python train.py --encoder_experts_per_token=2 --encoder_conv_stem=false --residual_init="zero_last"
Rows from block 2 of the decoder of a small image VAE, named by matrix and row number. Rows with one number belong to one channel. Each number is 128 + 24 x the weight over its row's rms, rounded and kept within 0 to 255. All counts start at 0. After the name is the row's rms in percent of the matrix's.
After each channel's rows are labels from the 100 images, of 14976, where the channel reaches its highest value: "top examples" is what is common among them. Only what is clearly more common there than usual is listed. The data: rendered dice on a table. In brackets: how many of the 100.
# convs0: first 3x3 conv (decoder.mid.2.convs.0.weight, 96x96x3x3, each kernel summed), inputs 0-95
# convs1: second 3x3 conv (decoder.mid.2.convs.1.weight, 96x96x3x3, transposed, each kernel summed), outputs 0-95

convs0.69 101 [ 96 105 140 133  96 130 124 139 135 136 129 127  99 144 139 154 141  99 129 105 124 160  96 134 153 156 113 126 157 132 130 114  67 135 142 133 124 146 147 103 183 142 165 162 115  77 143 133 118 118 118  93 114 124 129 191 161  98 140 140 177 112 169 148 154 137 143 124 112 133 119 151 100 118 166 140 116 147 135  92 138 175 123 149  87 133 153 118 113 147  89 180 135  99 115 130]
convs1.69 085 [138 128 120 127 153 168 107 158 119 117  99 144 124 134  95 125  91 104 166 162 126 119 125 170 130 136 108 130 170 117 170 133 158  97  97 138 123 127 114 115  91 104  95 153 139 116  66 143 144 151 161  94 138 143 117  65 137  98 122 174 135 148  78 150 153 160 118 129 165 118 104 153 131 111 111 132 156 113 108 149 139 158 130 108 146 141 170 116 151 153 114 142 139 103 123 111]
top examples: teal die (44)

convs0.17 096 [145 114 172 117 147 125 127 151 112 147 122 114 115 147  84 104  98 135 125 120 118 151 136 137  85 159 135 184 107 112 150 147 160 124 137 167 123 126 146 129  95 119 109 136 112  73 116 122 143  68 144 137 101 119 118  68  90 133 129 111 176  90 150 174  90 126 145 136 145 127 126 147 118 171 122 136 136 106 175 101 117 153 106 131 164 136 107 149 104 159 129 121 128 125 137 105]
convs1.17 099 [132 126 171  71 131 128 124 130  74 149 103 153 165 100 128 150 107  98 129 113 109 151 141 112 137 125 103 100  99 119 111 104 101 152  97 118 160 147 133 107 132 131  91 139 105 127 123 157 111 118 166 124 126 153 138 100 117 112 150 145  95 114 118 200 182 110  90 152 132 134 140 108 129 132 114 115 170 108 175 118 156 121 144 122 121 141 147 106 104 137 112 153 154  84  91 107]
top examples: dice: three (72)

convs0.25 098 [169 135 127 124 115 125 101 167 125 139  67 123 139 115 127 136 134 149  93 123 134  87  94 152  74 105 166 134 145 121 157  84 104 135 136 111 111 176 112 110 125 134 106 117 172 182 126 138 165  89  98 138 136 148 130 117 117  89 116 106 128 135  88 100 132 118 134 107 153 154 125 163 131 118 142 118  79 109 116 128 128  87 139 132 122 156 127  81 113 115 172 120 129  98 105 121]
convs1.25 116 [120 116 126 146 149 153 166 125 108 124  95 125  80 126 180 131  87 119 112 141 141 166 124  99  72 127 119 147 124 112  89 150 105 117 185 144 105 139  80 128 109 120 111  95 146 150 115 113 133  98 144 122 148 147 145 112 149 124 154 134 123  57 145 124 166 134 142 128 138 112 122  95 134 146 125  89 137 136 133 118 119 126  96  58 123 131 114 115 100 138 117 101 170 152 119 134]
top examples: teal die (54); green die (41)

convs0.41 091 [106 110 142 100  95  95 143 125 119 120 124 111  97 145 153 191 110 140  88 109 143 125  78 199 108 126 135 152  95 121 114 158 142  96 117 117 100 120 115 106  98 123 159 129 173 111 129 133 126 126 107 130 146 162 128 135 134 132 132 103 122 123  87 117 152 146 120 166 127 146 199 137 119 112 141  98 144 135 112  96 168 120 116 120 111 129 111 114 147 142 176 123  89 129 169 118]
convs1.41 095 [100  98 148 100 125 133  83 117  72 113 121 140  87 118 125 110 167 144 132 162 193 137 136 120 154 120  90 135 181  97  98 107 161 144 110 118 165 112 153 115 146 119 175 115 168 158 117 129 126 120 157 162 112 127 129 136 131  93 146 148 122  71 135 127 118 107 111 126 117 135 142 141 130 179 139 126 133 136 115 122 120 102 142 143 136 116 140 145 146 119 157  93 135 105  70 143]
top examples: white die (38)

convs0.4 076 [ 98 152 148 176 117 129 185 106 141 158 115 126 134 108 123 118 115 155 113 104  72 149 125 121 131 124 123 121 116 153 133 115 112 123 170 150 172 135 137 122  74 137 163 147 137 138 163 111 124 127 138 114 105 100 110 176 139 151 170 123 113 122 116  54  73 160 125 136 130 102 123 169 159 121 139 123 145 117 160 113 104 106 146  99 116 160 132 111 131 110 120 144 120 105  93 111]
convs1.4 086 [136 127 110 159 150 131 175  90 143 107 123  86 113 161 123 104 101 143 112  84  94  78 112 108 126 152 160 125  88 100 142 101 152 134 133 130 134  91 115 138 148 110  80 107  84 111 140 127  91  98 125 149 122 142 176 120 113 169 124 148 138 131 154 127 150 152 126 129 133 146 111 106  95 121 116 162 149 110 153 131 114 154 137 158 148 132 107 140  82 106 138 123  83 176 107 113]
top examples: dice: three (65); yellow die (45)

convs0.36 099 [ 90 190 108 140 151 142 142 152 135  86 104 113 143 166 116 124 128 153 124 155 125  99 148 133  81 138 120 129 106 118 138 127 123 115 113 134 114  92 126 118 107 101 151 139  92 168  97 114 111  97 121 121  91 123  98  87 118 176 150 134 147 116 101 119 116 139 160 119 158 127 129 144 124 118 119 104  74 117  92 141 143 171 123 133 184 108 128 153 161 162 157 114 126  92  88 142]
convs1.36 094 [167 125 158 106 146 121 135 129  98 126  89 167 102 135 123 126 143 143 116 169 107 129 135 126  78 154 103  85 115 107 115 168 133 177 151  87 130 106 117 131 144 132 145 140  99 126 128 137 119 111 121 118 165 120 136  90 118 113 105  95 110 133 172 107 139  96 137 108 137 107 169 128 161 133 122  89 198 112 119 116  96 115 161 121 139 147 122 156  88 128 142 113 126 144 102  71]
top examples: white die (40); blue die (37)

convs0.51 098 [120  83  83 143 132 163  83 145 137 126 139 137 141 140 148 116 141 119 104 125 127  88 137 131 161 107 141 113 168 122 124 124 168  96 112 126 139 108  68 147 119 149 128 120 109 104 110 119 157 159 137 117 131 147 129 125 126 121 110 127 171 127 155 143 157 136 104 125  80 113  93 133 133 154 131 126  86 114 193 160 176 138 158 145 157 128  88  83 102 109 168 125  93 140 117 122]
convs1.51 109 [102 112 130 120 127 137 151 148 168 156  98 137 100 132 151 140 154 134 138  98 110 145 126 126 147 107 154 196 141  93  75 162  86 134 141 114 139 100 122  99 126 106 147  84 145 157 155  99 122 150 141 138 158  92  96 143  91 124 163 120 140 153 130 138 132  78 115 155 112 136 107 132 153 114 191 150 123 150 154 126 150 116 136 109  84  92 136  91 150 120 121 130 137 126 131 110]
top examples: teal die (56)

convs0.60 090 [144 139 145 127 128 140  99 139  85 106 128  95  77 145 119 116 115  82 102 142 110 136 101 128 104 139 122  86 147 122 128 190 129 128 131 114 116 176 120 116 123 118 119 137 145  97 114 114 123 131 133 114 128 124 106 103 124 152 133 172 141 149 108  90 158 151  95 139 110 183 140 125 123 126 158  87 126 126 168 149 136 213 102 168 117 133 160 120 152 147 156 112 159 132 123 144]
convs1.60 115 [138 114 128  81 162 143 115 113 137 112  66 144 129 100 132  93 169 118 120 138 129  87 122 143 126  90 106 102 101 100 125 122 160 134 145 129 145 113 144 140 148 110 198 163 113 143 108 116 126  95  93 115 126 107 177 100 116 136 165 103 136 119 135 128 174 135 158  92 149 164 131 137 131 168 137  98 109 123 107 136 111 109 161 141 148 104 141 130 106 107 146 138 103  95  85 113]
top examples: white die (38)

convs0.37 094 [165 150 144 111 120 148 139 116 128 138 115 184 133 111 139 110 123 133 150  81 179 144 127 166  88 169 104 117 174 177 140 110 124 123 114 167 134  99 120 141 106 138 149  98 142  95 134  90 138 138 157 106 179 129 132 138 125 155 148 108  84 138 103 158 124 120 156 105 117 103  98 152 128  94  96 127  93 110 121 142 141 142 159  88 147 158 130 141 134  87 105 122 152 131 113 142]
convs1.37 105 [160 110 119 120 122 145  44 135 134 117 148  90  96 121 157  89 122 113 160 133  85 180 103 122  94 107  92 126 119 133 138 122 116 138 138 128 119 173 100 111 141 104 141 116 171 167 139 126 143 136 148 119 117 165 121 126 146 123 155 148  82  62 153 160 104 116 107 144 152 120 108 145 119 118 153 111 116 142 104 136 127 145 129 111 116  90 107 115 137  99 128 113 125 124 129 178]
top examples: dice: three (63)

convs0.76 096 [105  80  92 153  96 169 127 120 136 149 195 109 144  96 106  93 118 142 136 140 123 130 134 120 138 133 131 160 131 123 163 176 147  96 128 114 122 101 133 152 108 100 100 123 110 100 162 127 153 141 143 104 124 102 159 112 130 125 111 131 154 157 150 183  93 115 101 137  95 111 101 110 136 129 159 116 115 100 159 103 121 125 123 156 105  94 133 128  76 112 139 115 103 179 153 129]
convs1.76 108 [171  97 160 124 135 124 136 144 145 161 106 144 186 122 155 112 104 109 140 130 101 127 128 148 129 141 131 102 111 129 144  93  88 116 155  95 155 109 118 120 106 163 118 115 130 106 109 147 142 153 129 170 114 114  99 178 117 109 138 137 158 140 150 107  80  76 135 127 106 120 144 170 115 134 102 161 124 166 114  85 123 134 118  93 128 112 138  91 113 113 109 162 136 181 169 130]
top examples: teal die (38); blue die (37)

convs0.24 090 [141 121 135 132 112 114 121 166 128 112 152 147 125 119 109 106 135 118 148 118 115 158 165 111 146 191 121 126 151 110 150 134 131 115 165 148 130 111  73 162 136  96 136 149 143 148 116  86 158 146 120 115 144 145 102 152 139 159  88 111  84 138 114 156 130 109 150 103 115  81 114 127 104  98 102 151  54 166 125 131 110 109  93 125  83  97 140 141 128 121 128 110 166 120 130  91]
convs1.24 095 [121 124  90 144 196 128 145  88  98 111 122 150 127 148 126 142  87 173 112 126 132 127 117 147 135 122  79 130 103 154 147 119 127 106 125 117 114 126 107 151 107 159 131  96 125 150  96 129 156 110 161  96 175 128 105 146 153 134 114 181 136 166 154 118 119 108  84 131 162 110 120 161 121 111 143 128 152 151 144 156 112 160 133  83 161 119  65 140 127 128 156 147 127 130 135 151]
top examples: dice: three (65)

convs0.77 098 [ 73  78  96 130 148 129 138 152 129 113 129 119 111 176 112 106 125 129  78 130 180 115  90 148 121 140 158 144 142 131 133 135 131 138 117 110 114 142 105 112 110 159 145 110 137 156 149 149 123 126  94 143 101  80 141 148  93 121 117 153 115 176 162 111 137 172  96 121 120 150 170 136 155  85 100 101 117 107 126 141 127 143 158 181 112 166 128 133 142 131  94 141  99 108 129 138]
convs1.77 100 [111 129 122 114 101 120 156 105 151 113 130 143 126  93 145 164 136  94 133 152 125  65  86 153 110 144 178 136 135 139 111 140 157 107 134 136 119 162 104 165 147 116 175 173 126 115  78 141 149 104 126 152 136  77 129  97 161 114 118 140 145 141 109  84 101 133 127 129 144 163 145 122 105 137 113 131 152 108  85 102 152 115 109 100 121 117 149 155 160 156 152 120 148  84 136 109]
top examples: white die (39)

convs0.67 093 [132 174 139 137 156 159 129 146 129 169 102 136 110 121  95  88 119 132 124 126 129 140 142 161 148 133 113 137 108 103 103  72 169 143  87  97 132  97 141 138 101 115 165 112 126 168 125 142 129 156 129 135 143  83 142 165  70 155 109 143  94 122  92 162 125 160 114 107 154 133  95 109 144 135 129 146 101  70 137 108 106 117 149 133 134 113 148 136 116 112 132 132 137 171 148 169]
convs1.67 120 [146 129 131 122  93 146 137 145 136 158 136 148  95 129 139 122 157 163 144 117 105 143 107  94 132 127  84 111 158 126 143 133  87 123  96 108 124 128 155  88 168 148  88 103 114 105 177 134 139 138 133 168 149 159  87 107 123 158 121  93 161  95 118 103 141 156 153  72 151 106 151 131 155  89 137 117 150 104 131 118 160 110  84 105 128 112  97 123 122 128 115 149 103 115 142  84]
top examples: dice: three (64)

convs0.81 091 [129 105 131 147 122 141 125 105 144  93 144 126 143 138  78 100 117 128 169 136  95 152 145 134 153 151 107 107 141 182  99 117  90 117 148 154 160 150 133 129 161  92 126 105 147 104 145  79 131 131 155 123 127 116 108  99 128 164 111 143 150 122 122 104 164 124  88 104 155 135  68 119 118 132 142 110 120 147 105 101 146 159 159 137 138 144 155 109 171 101 148 134 155 157 144 189]
convs1.81 104 [164 113 131 110 112 138 145 109 169 159 129 123 117 127 147 133 153 103 163 147 157 102 154 124 155 140 111 127 105 106 138 125 162 114 176  70 110 122 135 187 167 124 163 126 131 137 137 161  94  70 132  94 110  88 117 147 141 129 110 101 123 166 105 136 126 141 140 108 141 110 105 162 155 130 105 145 159 133 121  89  99 149 112 122 157 146 161 184 125 107 158 138 132 127 133 145]
top examples: dice: three (61)

convs0.5 101 [133 124 165 121 109  92  87 122 166  91 101 134 106 125 145 127 109 168 101 148 142  94 139 109 143 146 159 114 132 127 130 136 133  96 138  99 108 175  86 114  93 100 134 113 139 132 151 102 126 177  97 170 111 146 159 121 125 131  91 128 113 162 168 152 120 148 126 126 137 119 127 122 156 119 153 141 124 136 105 167  83 151 103  76 136 138 150  82 131 101  96 136 142 113  83 119]
convs1.5 111 [185  96 141 142 161 119 114 142  65 150 128 112 133 138 128 104 122 160 139 113 155 111 105 113 158  77 162 169 143 137 117 123 101 104 143 151 131 135 114 140 102 114 125 116 149 136 121 136 129 127 103 150 114 109  98 105 154 143 158 106 147  77 118 122 117 151 131 119 124 119 148 138 114 138 132 127 112 121 102 145 164 129 140 137 160  99 146 166 127 127  63  95 166 187 124  77]
top examples: teal die (39)